From a checkpoint of a small contrastive image-text model: text encoder moe soft, 73750 training examples.
Rows from block 13 of the image encoder of a small contrastive image-text model, named by matrix and row number. Rows with one number belong to one neuron. Each number is 128 + 32 x the weight over its row's rms, rounded and kept within 0 to 255. All counts start at 0. Numbers have three digits each. After the name is the row's rms in percent of the matrix's.
After each neuron's rows are labels from the 100 images, of 14976, where the neuron reaches its highest value: "peak on" is the class under the peak. Only what is clearly more common there than usual is listed. The data: numbers of one to four digits printed on busy colour backdrops.
# fc1: MLP up (encoder.blocks.13.mlp.fc1.weight, 960x320), inputs 160-319
# fc2: MLP down (encoder.blocks.13.mlp.fc2.weight, 320x960, transposed), outputs 160-319

fc1.704 101:221096154120073202093198122117130081107120121170133132165096071111174173170193078146129086142091156144087093106113137123127170130069133185127121119132088135196125127140147099161121110123142106098126130113135147102074131188121120125140134120159191111107087157132124145160148117076123127070177098125135117105133141114119078183106147118120100142143184131128071162120125161161087123149169077152152110114121095172120073129117144112135085092149130140115124132112089115130143147166143151
fc2.704 096:071172175133091116130097136159098147131135137093102149141132138178171145094101182065133117137093142133156079152098095133037086152147141171184139093142121118052120095176083074083157139144085146147145130138171158116120163128134170126158137099102083047133142140150095110128116144108096127129078076094108128126106093125110085157159087092074145121105145107192140139185191130135169074128165170128143128083149134102057096161124122162169155131087173088147135130139134139149163086083107128
peak on: digit 9

fc1.84 106:115123157127132195126180167139106081098186100151089142130144116056137163113106116128098125160072112139125123205120065120113107146156125118109160096157150140155142144145144124113095169156200125145148133128105147165136111103158130119152152132160172134068144140139130118097114123117082100133124111103145134090133111118101110153167168072142203128173147114115120104062106081208092094158151094204124159122122131135067076094117150117096166091152127109163159124169123198115077078167102061
fc2.84 111:163165170078092162122141183086150095099138128128089117162133087078152135093107096170161121112052157191131108208101113176092139145157092161138148129094137108181182127109212114147161148138132146167076129127164117133125144109139152120109132111210092129130185119152169130148092078122133110088119125111092105161126117147108119153118135096151160128181164105205116122103102150167137111175135122165121135117121137136061136138186166128088162140124102105115124100094155208157136120104163089
peak on: digit 3

fc1.107 092:199149093110137124217143073095139124132143129131117139124082151141114153170122102136189142124138098148101177147085122108098190117081096136177155119136158117153068102149148122160183126143138130061121134158087089090158070169142183125097142165140134120143134174120135102128113119126138108143174127126109111114095142201130130151103147081118139148108138093084120082129120237106131156146136147135152122165084098120135133110203141097191122141128090135163145159156140140154141102084178064
fc2.107 093:089181085121146129087085095152056093125118110112095145077170109158069084117156118129133132084108139176109130103103103068138170111118175122152147075153155103105124140191133102115136134121143083129151079148196146160151076149111087137144149092108071119080093174049097087128111111104120124120064195103132117126129123139132120106176145077130098134117149059176138127115121142058184107088163108154128149109067149140124123106127093168105097135110161114029082122134114086139093160102113133
peak on: digit 0

fc1.122 113:116071111174136094107114064086108119190144132148144155129145136146106188154103083147112149172199157173082073130139131130126113150095120134160140089109145150138126096126169195113131120154089143189174164136168132126110117148179134133088123096170137150165157099176153102137139130136141120092107096099080146128077116075150108103085126079152098133071119095108145153163084144124130172091193128133138152141143095117063114134191106079092169115135168143141095219111072128108104135112102110
fc2.122 106:155110102166133153053186060089107102182137106146131136057091083131122170174136141129091173107105157174134164146125153124146090084119088145131131105170153140121108110123131206122118181109155099163165140095099142141097110161086119164117102172168087118129165118165185068157136121129116163113109127113154100059117160110100191100137125055186115131078106110100175130101131105135129064112117095113118089119092102075108123169082151175161145107158135136143090154131121175132095129093154147
peak on: digit 0

fc1.740 090:113171141078090175140063087140099153159082136089139108132096079142118131098072173162122140121138080098137131100096094141196180121134128094068118118110117118170100191141141162182103115118098131161115139124092130146120130067137160102131131114081154127115129123110147170099157151129122072119119111161113102142118138117109087194113116130086130148084124161172173109160089115127075108172161138146116116161136125081060118164135151114136097131133152126103133077177139063236079132170155085
fc2.740 091:170126122063078080131078134151146162132167158083128134112074173114158157134089161123156198110105128079133141131142115144145133081134105105148113141119174125084109112161132101137219154121067137087169162154162122128129154139135099152084139109081091124124128175104117089103145136172097134110208132108082133141145191160121134130035127145150140099112116156148089193153075128112149104118111118161173068173156102128090099145167149068136089127186109115131184140126124160075139113138157138
peak on: digit 6

fc1.294 118:099154108085073117122132125154089142100090072109111116182137104157129126131154150105098086124131139067112137067148146121104083078118172093113135067162096120157080178128111099076122092114129096167126094148154135132119159164079087142125122156146193138107128107100125150109085106151117142152103133168128033130183153236117190142202089101136110118146170120116145061139057131139092136102173139107162108162141189122175116129137140176099161144181178127106169115096110100107174143090145149
fc2.294 107:109090051141121086079157092224082182146065103076102140150108116155126123122120145121134154168075121104111134100152119159074136063117190134140128095106100145134132159119114067137141131129123091131149077135153107135155171142136192099198068113131144102133120168086188137079158133072139127102145135163124108089131128168156125114188106121120076142107108191176088065152117134140121118128152120083140180168161127143154137121138165176129120069119127121127136162065089154111124138123131148
peak on: digit 5

fc1.625 093:183135141118100130111151142043166106143113140153077141152164146115182123121094147119106194090175129125121162195087085112125060209160166086135150101090122164157086118163174154151131151100152155117079136116083108131159122171103056129136184085079129143152135164133193106171104073129092127095124143128111105162139099142143132171092112104129136118094157107134086162160121096145127129168144091141105133178134121145142073099150132123091097074132166094142131094151115173166086117132096157
fc2.625 096:168144142121172155091151203127144197136142110099176097102108136095109099124195042106172082153110089146110119160120093155081135116091107142094170128110138143112112235108172081080163145130104144133133090096148131085162102145141105103094141121161169045164135115129141104076134101129180133089144096116159149105152111130107077143135131163143103204056183154139105157150135083185140129125120146076122145125115130174121115109136147081191162157082162126132098155122107185159101137153169103
peak on: digit 8

fc1.279 098:174061126171078156134196157122092147155083080096122189122098067151105169125099137117153137158168123117098108108175164147172120113129124111159081139169168150106187126104083132173154195118129191120139099156137122153146103097140113197130073165162129174087133167189110121111140141110140074081105124125150129127149176194110115087120100090154100096160130081185117141137144109105113130133171188115192071143123122063150101135126176125139161128152192101064119034139079133130143124155165124
fc2.279 095:091185135138145116116088139156129106149098182181126111115158165165211105132155149130184087093118125137161156121138151115131100175157061136111138157096135168111157128105186147151159082030110124102162123132088096155137113117184193092159120111162107129134097098092153109096142136116140159136117136135174168139125124173137133024140136144112105137144133128086119098180170161140109155117076110118135174106107192182129161100098216098131179183099122162114126117143170188155152116155058090
peak on: digit 1

fc1.14 108:149087143105096138140187102160141119080148115144137081109126121132135075183046132144158086130143132127171135083104119111183124121112141168175147108099138163123131097198129134133188092117173046058159098136130106160146102110187111152172126103200130117138131135122130109202075136138117107125198137168140152143140113136133164155122174109115136117158188095146116026143168118158154132180108148177141095139067112092126106118087144138140151084183190165062131146144122077200080146103115128
fc2.14 094:078060073091152074095158185135095105160098126083116126105139096125192090150131147115163120119135149085150171165073100139111168121192167157074061096105191069120154102143161105190125182126145129163105159116125151191140083109103198156160159111075140111112116149058113101151088133107160159108088113105141174170143146149152151162100149090134098168069148140170092129148169149085156152137152139120158176149159105139173151158118087137084081079103145101133140154111126136164126100138114136
peak on: digit 3

fc1.620 091:083156154095168160143175086059135124171092156070172152151127146103155128113109125094148107105153090099099177118074137112160104126184101129111128131072123190137117088181111110114170150090117138105110176061096085131146111189182143138110113143112125157084131134152159138118140137106173121131129190177153109147114172186182170149160105069111123117113123133156095122114114114159102140125101112148144179126108102144142132094122055229123089168108090133140080105173169091138124158092069081
fc2.620 099:128109124138082152150133158105181231134093141108099148118184103144107141098132081163161079156159115133202113152063114151118166117132101175172158061134179140108134162082111095106177136150072092119140149120106153094080120144178113155129126109130101078154191094123098108118094110138122110123092135065111192110151109134098076118116172140098160125056153138159086140117078153147105108139140164146171112146105068126087146147110184052181137135138123147153150136099112103079114109165182078
peak on: digit 8

fc1.46 096:124171151140119159130204177127095161065122157087100071128101134140164115123144126162059124139084142114160079169194126124139105138088144131178078107179112143126186189123170113113048120137163123105166122135084162125128118176124119166129194162152154161097097167137093105125140132173116109137142135140157060137116138077123141152154150107228135079180104121121139068093172087189110126187153176208139104109097047096150105113104101152051143125118082137133142140176136137139135145076119085
fc2.46 094:172124051109188142101147191126146080134186123169104124156084154119093117150105097122128083159095149173062145164130115156104144128152143155124121129062079111208174075138166123155133153138167133180142162061132063140128156097124179157095099087182116122117148129155109157160072115136140137112093096145092146129154075114071162115120129098161094151137158116142171112146122126179164137119116134157124113099158098154111115138145121080060141148115110081073123144091196151170101029163144147
peak on: digit 8

fc1.430 094:091134140140134104092100108129118102146066118137096098133113124084163082080093155131149127160139181103116152106056089011132134149141091077138162104118090102112089104140144125120149114103179092208177055141165122137137131102122046151135144125105174146123144130107115137107100093116076176167131075190093143112141106063089159155079159116123164075124123121096157162132130106088165090124164102131128094097169124137163092141107077150123148130173229094190135029096064073142122073175192078
fc2.430 084:136131163134154181151136126093174104139102096149135137123085154165105137131140185085191152192096128121079087145120153056150134099113131156197151096141149126066085138055135131055139067097115135051175122168154114152175159120172144176095184174092095121105110160092110125039143121158115179173109169115142174131133122144160121086171183139170121098152156145082120099124163077158097168123080129159163146182118161153166105112178152130126071111115126145129120173124137103112183115148095129
peak on: digit 9

fc1.499 094:082060144087149202120205097113086126118106120169062108119152134139142135138143086032117152143194175086107177117098079126091070131116163148147165153099171143110141149095167083123181145117152138112142169118171128148128136077142137105112099091168134095143135160177124156186063150144135125090115130229093114131119116219153130174200103173124107120161119143115150106173114113179098101157124134164119104131123134128113119125182182184085132151129175143156114071134083099120119134123113049
fc2.499 085:111150127053118101041134091137114075198129118064154158173120077101146165108097124124155107143115190102092139088120144187104132130184112157111069092114132146112149142136114047119130155115140117179175111126053106072175165142098163071137124092173095083102119155130198155136102110139093118130146102106148153160110123129108085159114137076093127171126156180217093116192117153134177103192145129126058175120115124218170120132121209144163124095153090128154105118105153144167116083160149147
peak on: digit 8

fc1.624 103:144117080101112136149155143171141159157142203062135165059123151152153136150140157085170121161176130122189140064135090098090044106136073170135203149048131083090164107134122172116110106150171081092124099110087105115121074154159095156095133108167173120104167102099140115105141095125123140098164130133126152161066066163127150136119232112048122110127116119169155124091168111141191116115116124123096112133168107124138117142141088131132174121102089160078087069147134135130097137183173150
fc2.624 101:184135107161132145068156160121107097116150141052183122104106085122203109100168134115163079091056132071139137150101123168134120093151123175102163134107168089085143148126194170139137130155138098128093132141131122125134103074148129092103128091105107131113161100133114098107101107108196132078171150106143147129180172145080140172120107086081142152181120196100115106060131153087162113096157123103169106125126114122044126106107124167153139066067153175089127137121164125143131104117112171
peak on: digit 8

fc1.391 105:108099209121156134068108182134118135093132084135054092114101085108118146182096114121155138152117119103049109103137118110132075142145177097129128120176125094148158072150128208131177088173128105201082137119153126137157104173156143134125134142138172163080129079085195157130123122114164135058134097132208104177091136097100075095133146089084135153123162160126136142131124120144130127183154104126117134172156151135153120132141173174146106071117161117109168089114087099174161131130096128
fc2.391 087:160161202108165140022121155150125086151107121128058148093138098116136117132129108085152121121129146120145124121070082050146095166144133138121120134117144095121165074095120128097155115089098102121167153170167055120153100093101106160123168095083050174140176131027143138095175151118144144106169153104110194127103130155099098105121102113144145156185154157088152110148151068110161135181132121155111119150137164167132152094134151084170136131117181133127117186096105151109136203122084135
peak on: digit 1

fc1.702 112:155169062133117131079175189169153137157112137137110133140130048141199172143194134071102106097131161109110152117125108091120159147109153121136194128073166110135134066113117112094161110151142157165119119171153111126084107149149156130162125119131167167131157149155159126060115110123151082126160136101136152166144118115070137184094124138126125160174128142155154124140109156135137119099112105143099121161145158104124113118156100155124130149158146160139092125132116119123071112157102083
fc2.702 112:197130129108098152074126165163146120153104107144155166152125133145144170144139126037142136109141148157121108105153086131139148158159136117104215120133090165088165132104130161109205092155138138119119145185122081169163160122102141156091082045133066116162142099156120159104188048141142133125129153117131171215108176167133068164118144069107096169136148132120137112136148115142146134112116137055153086122114120133129114177151180150183140079147148117084108156166095145098200150098147125
peak on: digit 9

fc1.87 113:073149118120147135133118084144092109118129149143120122079108140094133101169142126131187069144188112170194097120182115139119129080191130078114163120151115122143161129105110126111138125154095127160107081125112155131134122147147175073116141106113085113151146129130107114117100112177217188121062097100145138110047138105110108201067168110085120198117189137136194095159160131130165139159167106141029090159133168098125130137105145133163170154135168162104105181132077072140146111168152121
fc2.87 098:171123124133181110100151090157129141166138136178201142106072139113128139092170107150156143072088112111184160122162171125112136122134118129114135088138218165112188154129130149076171155112076142134160103146100105158141084124093153105078122046095103097135160119129132096064118130164165106043167140113056102142108142129102131155137099090090142142088095185182157169188102127128153150088133138130065133177153107156155129127163138150172098144121134147165140128071078182179147090150129126
peak on: digit 6

fc1.280 108:126072110116122116149152173119198102126167044131120131129166119101144154112085097103123177126031135118118144101064109103149072139178079165122155076088164102158152162112126140131150179141130063188166163143100124115137092083201132095099166083134188136118188110107117159084084138112117086132091142156161154154166138150076103195156146090113125181153156162127101146160086136188141106157073107168157149165130145105139080137156205139121130145096152138136142100131084146129104102168126081
fc2.280 110:194138153090163122149172205158136126125103138122149147130149066071151174087157079123165099141109132104152154143095169152085098139129130140142194088138161163073153157082175094127255138146099124141137071150140157120133134067162124118085103088146106116105183076105150181127087089106115094101160120112109152164132141164159066175132155157096166164126193151161088109118132161136155115149103139117174183129103133176115158149158177182098143113114158143138131140137102171129157159147205116
peak on: digit 3

fc1.140 103:113104211173094115098159162169136125120163157127182087170138101103109048147117182113086136121097125173095113155139167105111177195089087142150128148105140152165200091091096159086118114146097123148147155108154140130138090138147128112172126102166133219134199150098139090099155153162101131131137124136070059185089084118136110148177107126131174094156124137161111134104097088145118116135161123137110132128155115086184168159186113160101124101113186129112086186168082134104120162093117113
fc2.140 101:183197131127132174075126141063123174175170166103142094158059093118115146080123119100165120144069162184091119159137083099144114166100067124176132111117141133116182095138130120107201158113097136132120123136174102136123143121160157143127102109143117161163162137133079172145120104197152096101094139166126106134095145150102139106103114106151146111142106108186124102133103109157137172147113097141151114118140123099108105181175171100114157103130104128122104126106103172156143152095116156
peak on: digit 2

fc1.469 101:170108163177170113171118127112150120122168106155099143116100096137112116131137054071156075142161130164158186135171160066094134193128111166097129094119144067170098165123139130160088154143160120155104116173134101106157197094115167088079151116119207158125102094225131136099127162138139070168093156096131113156161162137173090255163184094168110104123083123117117095129121112110123139107082155147082080141146156130157139150079158125147113121189111107151096168159167169129105084137141081
fc2.469 108:123069090137184104073107058154121118109140125177158124128114131099151188101110107152145126156100127174127140088155076126117139113103139125138097159162143139128109166172071172133156158124047139125090129073127123123121190100122128155083128174111123092148115097188038149103063125153105077142116141117123118132117120096140105175091134149145147159144116138198103115111103125076134165096114098142127078114163142119124169117146157099149067150151147182136130114133163124163136087135137112
peak on: digit 6

fc1.28 109:107113111095072089159153058178141078173113143137137189149147172120152075127124140166158113141186143095105145150133138126129131118155122178160142107121125150113144163094113128126128105165081149173100099070202142119107142195105125123146121136085099223112127114128178117126143126103147103135171085128131141086125121158085147244141124161094135123145125088087125209138107150140108147086124200177127109139129144112156112163161124181186168141125167165087091129136115067164110092163183124
fc2.28 109:122221122151094148130180167083153129104139147149129104100125140095146189122137082109135134122102085126132060136144092145088099103130125095134123186089118164094161129136127098123103083167113112117169130077092050119119137061113053114150156168211152144172120087113142148129182134145077155034096190063124088121119087120092162087121137130141094129124091169122184152120157064139165136123164132145123106109138097150128078145102140083128163135096111071169135134154123144106168139141096133
peak on: digit 6

fc1.312 104:063155148152131185114127146132142119093108127190098103154120104103091130151141136123075133121086131178120121179169097109164150123117096122128144121146167174128184132127186119078112127085130161140097162172112169148155086096164153149107111104132110218104187183162137125098090120070115064153121113080086094136119063168092127163140128086146140128123084070140115053043129084131080091129147112179153091126088119131124111139137123120091138164137108133119146136136104167183066067151085063
fc2.312 093:187151122086128174108104150079152121110192158122088110132096094123147107091110125112135137137075145190124135165147059132080117167154131183154145138113128097155192060090142099133120141129171179156069120127155091181151162133096124174136091102163085139131167158144165131125063050167154114123108154134116118131116149077071133168102112075139105131185154062160083099107096109141168147145139110149125140109129133120098106135149132103127145142121113073092068097082173172194082091123119150
peak on: digit 2

fc1.227 099:152133160141118075111111172167132115151112064148070128128178153142145132076076165150126139121188128145140134103090113110109115108073152121078169139187113083135136111124115096120090115098145092103120081082101103088202154174105149118111183141119158144119095103136135207130119160091097128215124155183093069114168104128112101193135169136137098103134139164059118162171141120146101159170120119124122162109166147156141123178145095148132085115122140153137142083136127158121140106177166146
fc2.227 102:118087129098179125122145117114194116109138109131128139153082166164139178117136135107126185166111142135084159099121123169148141105157151128104141129115113158157067177140087128102133136128104075141098144048161125143104182138158112107146143144116115057146131157112127107083098139104127095157155145093179144104101127159110114140094154126159189104070121141134103131125073117113152149133147205133167071183149147103138140179196186130202101112110130097107129115128103150053114089152095091
peak on: digit 5

fc1.215 098:098167180142123160131131103161163114110087126098114174160190083163051151142084118080165162146084130150084147080083165118094095195096122187110120074095105112142135124151134124162143114103123155104100131164144174156027081112181159124156146164154115115080096117110069163135044146142057131183136158126069083165145064148143119194182169164161151145182150073128129138186117128118175129117163137150119116157174118099105138127074119132121128121126151174169119109151117058158099169133100119
fc2.215 094:169122099165126148090111113113170176155132134113167087126143152167136111173097139061158141194116171127111109083135104143144137113070129144085112120159143116084171164057133135142199092078110112137115126138145134154138178097083162168087128157125100088204091162122111125118149110183077097141078060117126118122123125139152110143103152127134144136102106179114120086211117169145078077156130139099141148162113210117135093125104170150190099100119125161139048147159096211068168097150187181
peak on: digit 3

fc1.277 105:139112178133058156101080082098107136069151178127148143206137118160145160164147133131141162144174156177107129132114093136086074128115123141114124092104158158180082135117140174128096072161120108172132126107155124143099143130140096147095102121152123161102143127130158168070143120146126131054130048165098129143144084106113156103138160107113114108126090072124117109128103142153120171175158173118124200101131118117146164106177130063157166126063097047130110190135093184111135102119127087
fc2.277 110:176139186097154158119149093129139131141177137153181197108099138058111160102143177160111101099137150155136125114131062121115101144169074114109154087141134101117084139147121139147173145147111086076158139115151158159170150145057141105100167136110110147177182150157089151123070120129137157073170135132182086117090137091099151119131123087130129112116069102164189147088103169110118115187105093152112087123113126060134134129122154139192137124085115109124050146119118193133160086120142195
peak on: digit 4

fc1.427 094:109116131139124134093152098104103133062168123198083087095150092146128085115165117139083153083171148128101147184140099124128137110073095097132118165157142116083131102082163117133102143150130098154132122136094179100175117110122130123125130131175121161161185165140119094093115147107099151105113046158079137160134138113135142149154083108104115078098119084131124106055131119162077144157139049148102070126134103137102105072165181097092128143089101141135069156111168123169056123154128105
fc2.427 085:108166137067093141078132132048125141147178179112112148113114092083194116120125160150184090094121112170101118168157106101130128187141095146165132171072108123147178075100145138067130112095124163148113147131094105165156163115110146132062131123150101147127177141112176154160097102176103152187105163115140134137123111123126110144154103118146085088161145111157115131155097127139169113160133106162052106128137121117156131133158161147082103180099119129133083123109137182202101131155129150
peak on: digit 2

fc1.316 110:209103124153157104122136170135086087109150141036113117162145085176176179130163200100152096131125164092088163077155150116092088153131176129102146133127143113080150100125097116183147112168170117181116201130196153114098104184146139125150134114140155180148138108179125128139163111167096145098136182136113108178122044144123097106160120090078122125170126161106138177106101142138155168074083138106174104140128143127106101155189088157120114077170154146114171153151140124120145135123122146
fc2.316 105:177142113149108161091142146070211173174097143102218141119117132121128107133106121081104141144160117105126094119120102132132064187155126170124149101112130139117122149119098111088188130160085147133141133205118108129150108125088169107104105068122091107159157142135134205146158084147194137115115156115088105187108143111075108131133162075098089119183122160129130110164142146121123131114096166070192133119112120090172110147145203121172171108149113100122118122151068179140132136096144122
peak on: digit 7

fc1.735 092:106094179137122125123167121134173154084143143121139084082111139185090163116128141110108103211099112092146108162131101150127053117100110140142097062123135133118125159145101162122173159153133112161132123149123179126140130148106131065048125126138146182091133075150106166120151072105097120126159127110126153155130159119084156117142119080158163139109141089120128079127107102118135116164105144145153093154143212108161130169144127190108144104151182136135136146101069100140166101135139179
fc2.735 100:125096153130125042165139085078124203126158129189130143134134181107113123124140150112107104128107124078145109142071150131169148118101160098119099110103096174094156151093133141118186127096127191070124108151150129110095100089099140136144079151089143133093148128072170101208154111131149138164180201110117144165168173113157096158090177090115147093118163171138125153083156085137165107089049136129077154137123144113115160154128077161244085116147181156116118185076175154119172116128088147
peak on: digit 7

fc1.94 101:117189111141096114153157113126160117109098128081038135157128153145103084165103155154125165118117136122076138106177131128129090124102119181196135144121111089145168057108133134159079119168114106133118109156188112074130093145158149129175105141133164152151200097129160159128147144166135088117077093094128133182137134149118130122122071080124128122179158099131162124150118104097083149152125105149177106108144128144105109155150141160134154086165157107096144125130091112126181098128137146
fc2.94 100:141166146175106146132165098066132087137098210109141176133102135103125168143142119100167129152129086133124121113159097139106125131083098144150188133117129162103196075136138107146078072143115099151132071133150121144155111140144086172113119180096130093142174079108109186128137111166143187090042141108143077148109152171117084139113150080151145198127125104125154116152138059143165179164099147073073164107114165123149093068156179122078142125105094145071139117139062072145140156144116114
peak on: digit 0

fc1.480 101:148115172152132115172078131125099071110139144126134098148071079094137114088109087107177141081107117092100127105154129112144096169131115082113087112112112147182130076116111141186142137117131080165084159138167130123133115138170134111130147076179150144131153077099132160138100108146114115106149154101166102199126095080078096161064106100125134108137137135130128135175104159163079105142132151213197157211149174057160057164147202134152159126122119100152147091166091174110128184114144101
fc2.480 091:157106135154139192116133194096126166099128152133149127107106080145142133117207090139167067121133148137131156114098084095099068157116085153154146110155183131067124102120116080110196126111104117144137079174142158135133104105108143099119130148174124199166151120120145143107136102123183165082201135151107095168063131164156105164137134162166140177152107143163140105118157158122110177162065054109139094142106123169167141145144150145076174087142130149142139186119110149136176168126138138
peak on: digit 1

fc1.679 104:076150173120106122111152071075120103111102166084092151124123142172135096167129152116122140092095159128114079078117151114135023152108092088080146163091143182117086103141138099162061110138188091168086170158133117090192108103163149151077101085185138109135125084128127095114199100114119128131147092108161107182137110141155166137102117115183175162140132123160154098071092080093134144155075091121118112116105172088185138170180184118103164169146152083113133182168125139160112177149110116
fc2.679 116:132150139145125105122125147133105113112164204127111108155127102163160128110099105117112095110152086109126092119146132175170174139157094138096116159107160148159161104163131106108131157144108118120106140102157097086162135162110131145098130142183132118096098131153101146166204105148118111133130120133112129180104133095109096101090117148140133078129114119143197129146111127125152162187167149060104110174162140147074119182096201139149121106132115131088098222172145153069167144124129155
peak on: digit 4

fc1.451 095:153123136153086131141167151070120122172163126139092073125107133108236147151098088121155151132134139116035126119099079094104095165155127092069099144066149180117113152117189118152141158119148089119117134103095143137202134130115087115120184101064156122113132106097128132150143083141080120059098147153141068119140087162135158088117104091107119081133157131148086127163075101119109190204126100104084135148149162090111071123126137163070105069162140069140167101146125172146104089150095126
fc2.451 088:146152123114179152118123212107134096087162123149137150113120118099149102081150061116169090162143135109111140136106087145114121149126123157097186140136098120066145109116175122078158119105157134097144101111096127121158115121153106118113097120206102080132148119133160100078165109106094155075198101110150131114148106137099068130120134166105131137101171178141158133119129120181186165115119099104092104133159167214136141105103156168166100138102129157158091179135113189182109144158179111
peak on: digit 8

fc1.755 089:102154099056101162089099156064071137171098073058158128020132142132139140111130131126157126131128140158140124040176141165150078158188139121082136111136163160148174132096126117145117126128132107149160125046066137138105075116172116136124150113116082167124143104096125127075115147155132134088145140128189154121113126216081119191127153086110113164082125161183181110246198113141084135101139118146107135190127129109118157135160118115135144138082114166130094129110145113164130150158169130
fc2.755 099:124103095145108157118081116141149180108174128101111182135056166139131138081126144134146147121125113107121111145121122135127137138126080117112120178124177109120106141133152116105194116131097097082137106103116137112127090124133083089057097128111094077163136140126141084100088102171133134094125157110096106080106126129122117147100163191105134141079164186154061148127171141155196114184128123148109109122164136186087129132134130094250098147140115148105149148050102108086125103156115120
peak on: digit 8

fc1.458 095:096078105058131193143189115162128084121164116193104101090174129129143046102053155087122124167145133118156143098131179090112125131095151123122133094124140131110146171159155119103096095097105109145115151115127137134117140134128132114154115099153177122118127152163158119099046122125171144126117101198140160152129131210130140134158142078146112106125142167145172049137127124214148079140173149206110158119150148137138125062148130149155185129138154197157166122129112115110166104162113048
fc2.458 094:148099099095190107036200160144073078211115117082118169182150078129106162158089155104118110121118128104134190133136129186130109090185151117096111104109162090110157205155121087120105158117114102209153114126128115109167164145097181109122150091154117068090087170120183151141097163146130163163097141107131173170086125129130096174153133110116154129096121193179080113199115160094169123152131172092138172153153098175149123127123173141157147077122090084188148106128146123138155047167152131
peak on: digit 3

fc1.234 090:090153183118065100080145075126121098133136152074145151157093133174090099138145101144125172120125078165074115120153120133145110136135104104102090118071081119149150173045108117137134117151137129171115034147098159149108158127164116115152177110111172151154144047125113131117140159127133140132144108110172172117150111093173146134153124112129151141099128168149089157129116115147141211215080140106130082132134116145125117145123141147141148124136117144157145130118103123128138113109132138
fc2.234 092:111095138154128088140116105167135127157143138174150109110125118123113141038087154106120143105123116146099142152094107122149139134115128101104146155143178153099121164065124139175174113094099154124148184055107063146152090125149102148124107124090096144196148116168064211145144172117183098156092156156135136150141102162122102087102145140110155159142122165047089173164011144175149151134089108123093092125163142170127144097120160109165119124129170103154091137098127147119103127084111090
peak on: digit 6

fc1.514 115:155194111159163144235137105137101110110097130124111110108158145169115120153154147112100179076118158080139114110096141055144133157132106126116184084130065145197080150132125123139131111129132101106191105169106118151184143171095133113207151114186134171127178179074144149122164229104099160133107134133121131107112137153134124061097094108065157153135157134092137111121166139101126168134162090139139130141116132115111089117180083140076125133130119104103164109115131148151178153128145120
fc2.514 115:097209088130124139147119110094093065101163108178077151039151129132061137161160104144141151133119079155134103139111113097108101112147131123133173134166085134157097067135118104192164132177156069107101107143169117140111080157148053134162094102122091123123133103103100160147153183159095221109100161098168077139115120134115139112133121081177151170050116112146143151179105116137179105158136126176073137071117133095135099153145143144131140119137161097045127152160107085102130155137169117
peak on: digit 0

fc1.167 101:155109126117091181124152116128150086122092130087121139130120098156117165154083165145116153136142087142090098067124147132149125136130073193150139166064158129168156115161132178196068075095137158161171139160186054079163162167172124123143089116083149186130136130148184146080173172120111125178142135074140106150195137109140108135153092103101158146113159112147164161161183093095117186114147106123154129122179159098135120165190137167192189149160175093120134115139121095148158120094152149
fc2.167 094:085205151186141090143154140104170161123133190112166128088139150114130100163146109136209100123082084101161087152171159131117045096150108134124188163110124139118142088083145122135101137136136140104129098130134087164177123118132102137098089151140134136154196082098095163170169124108100122109124176088140071173120110205112057111123110097151144171128132083112148090114133125079118185127085142043177102121097129142196110134144165119088110089142167146139154121149122094106162149136114108
peak on: digit 0

fc1.200 093:071166111135096104120126127082180121129090081099158109128116116151115162147036178101131135119124165137113175106115148164043083087135192133135141117113165104081159074161144070103168115118117149100206062122109179121132142135138165090165126115128134106091170104097052229109084081071129102192095143093129120132102112155141104238183121127148103129137183116149126089135147140174115129119141141165091153118171152087106137159154141153186144130131141128131124115138102084161122191099173094
fc2.200 086:111088147138165125054119107103145104206130107063140163158126126098129102184102141122174137194135210136130083112199158152169119157051170148067078146133102132132171211103161176123181122118115103182161110092126117100153156114084163122124140141150092073079152117144151132085127132184126149096143083151090136159133131113110132131110128113104080105111099171138097093213174111152171075162131190096113167157182135137122069129165128128158120109125082146148162159152100132098100064162111169
peak on: digit 3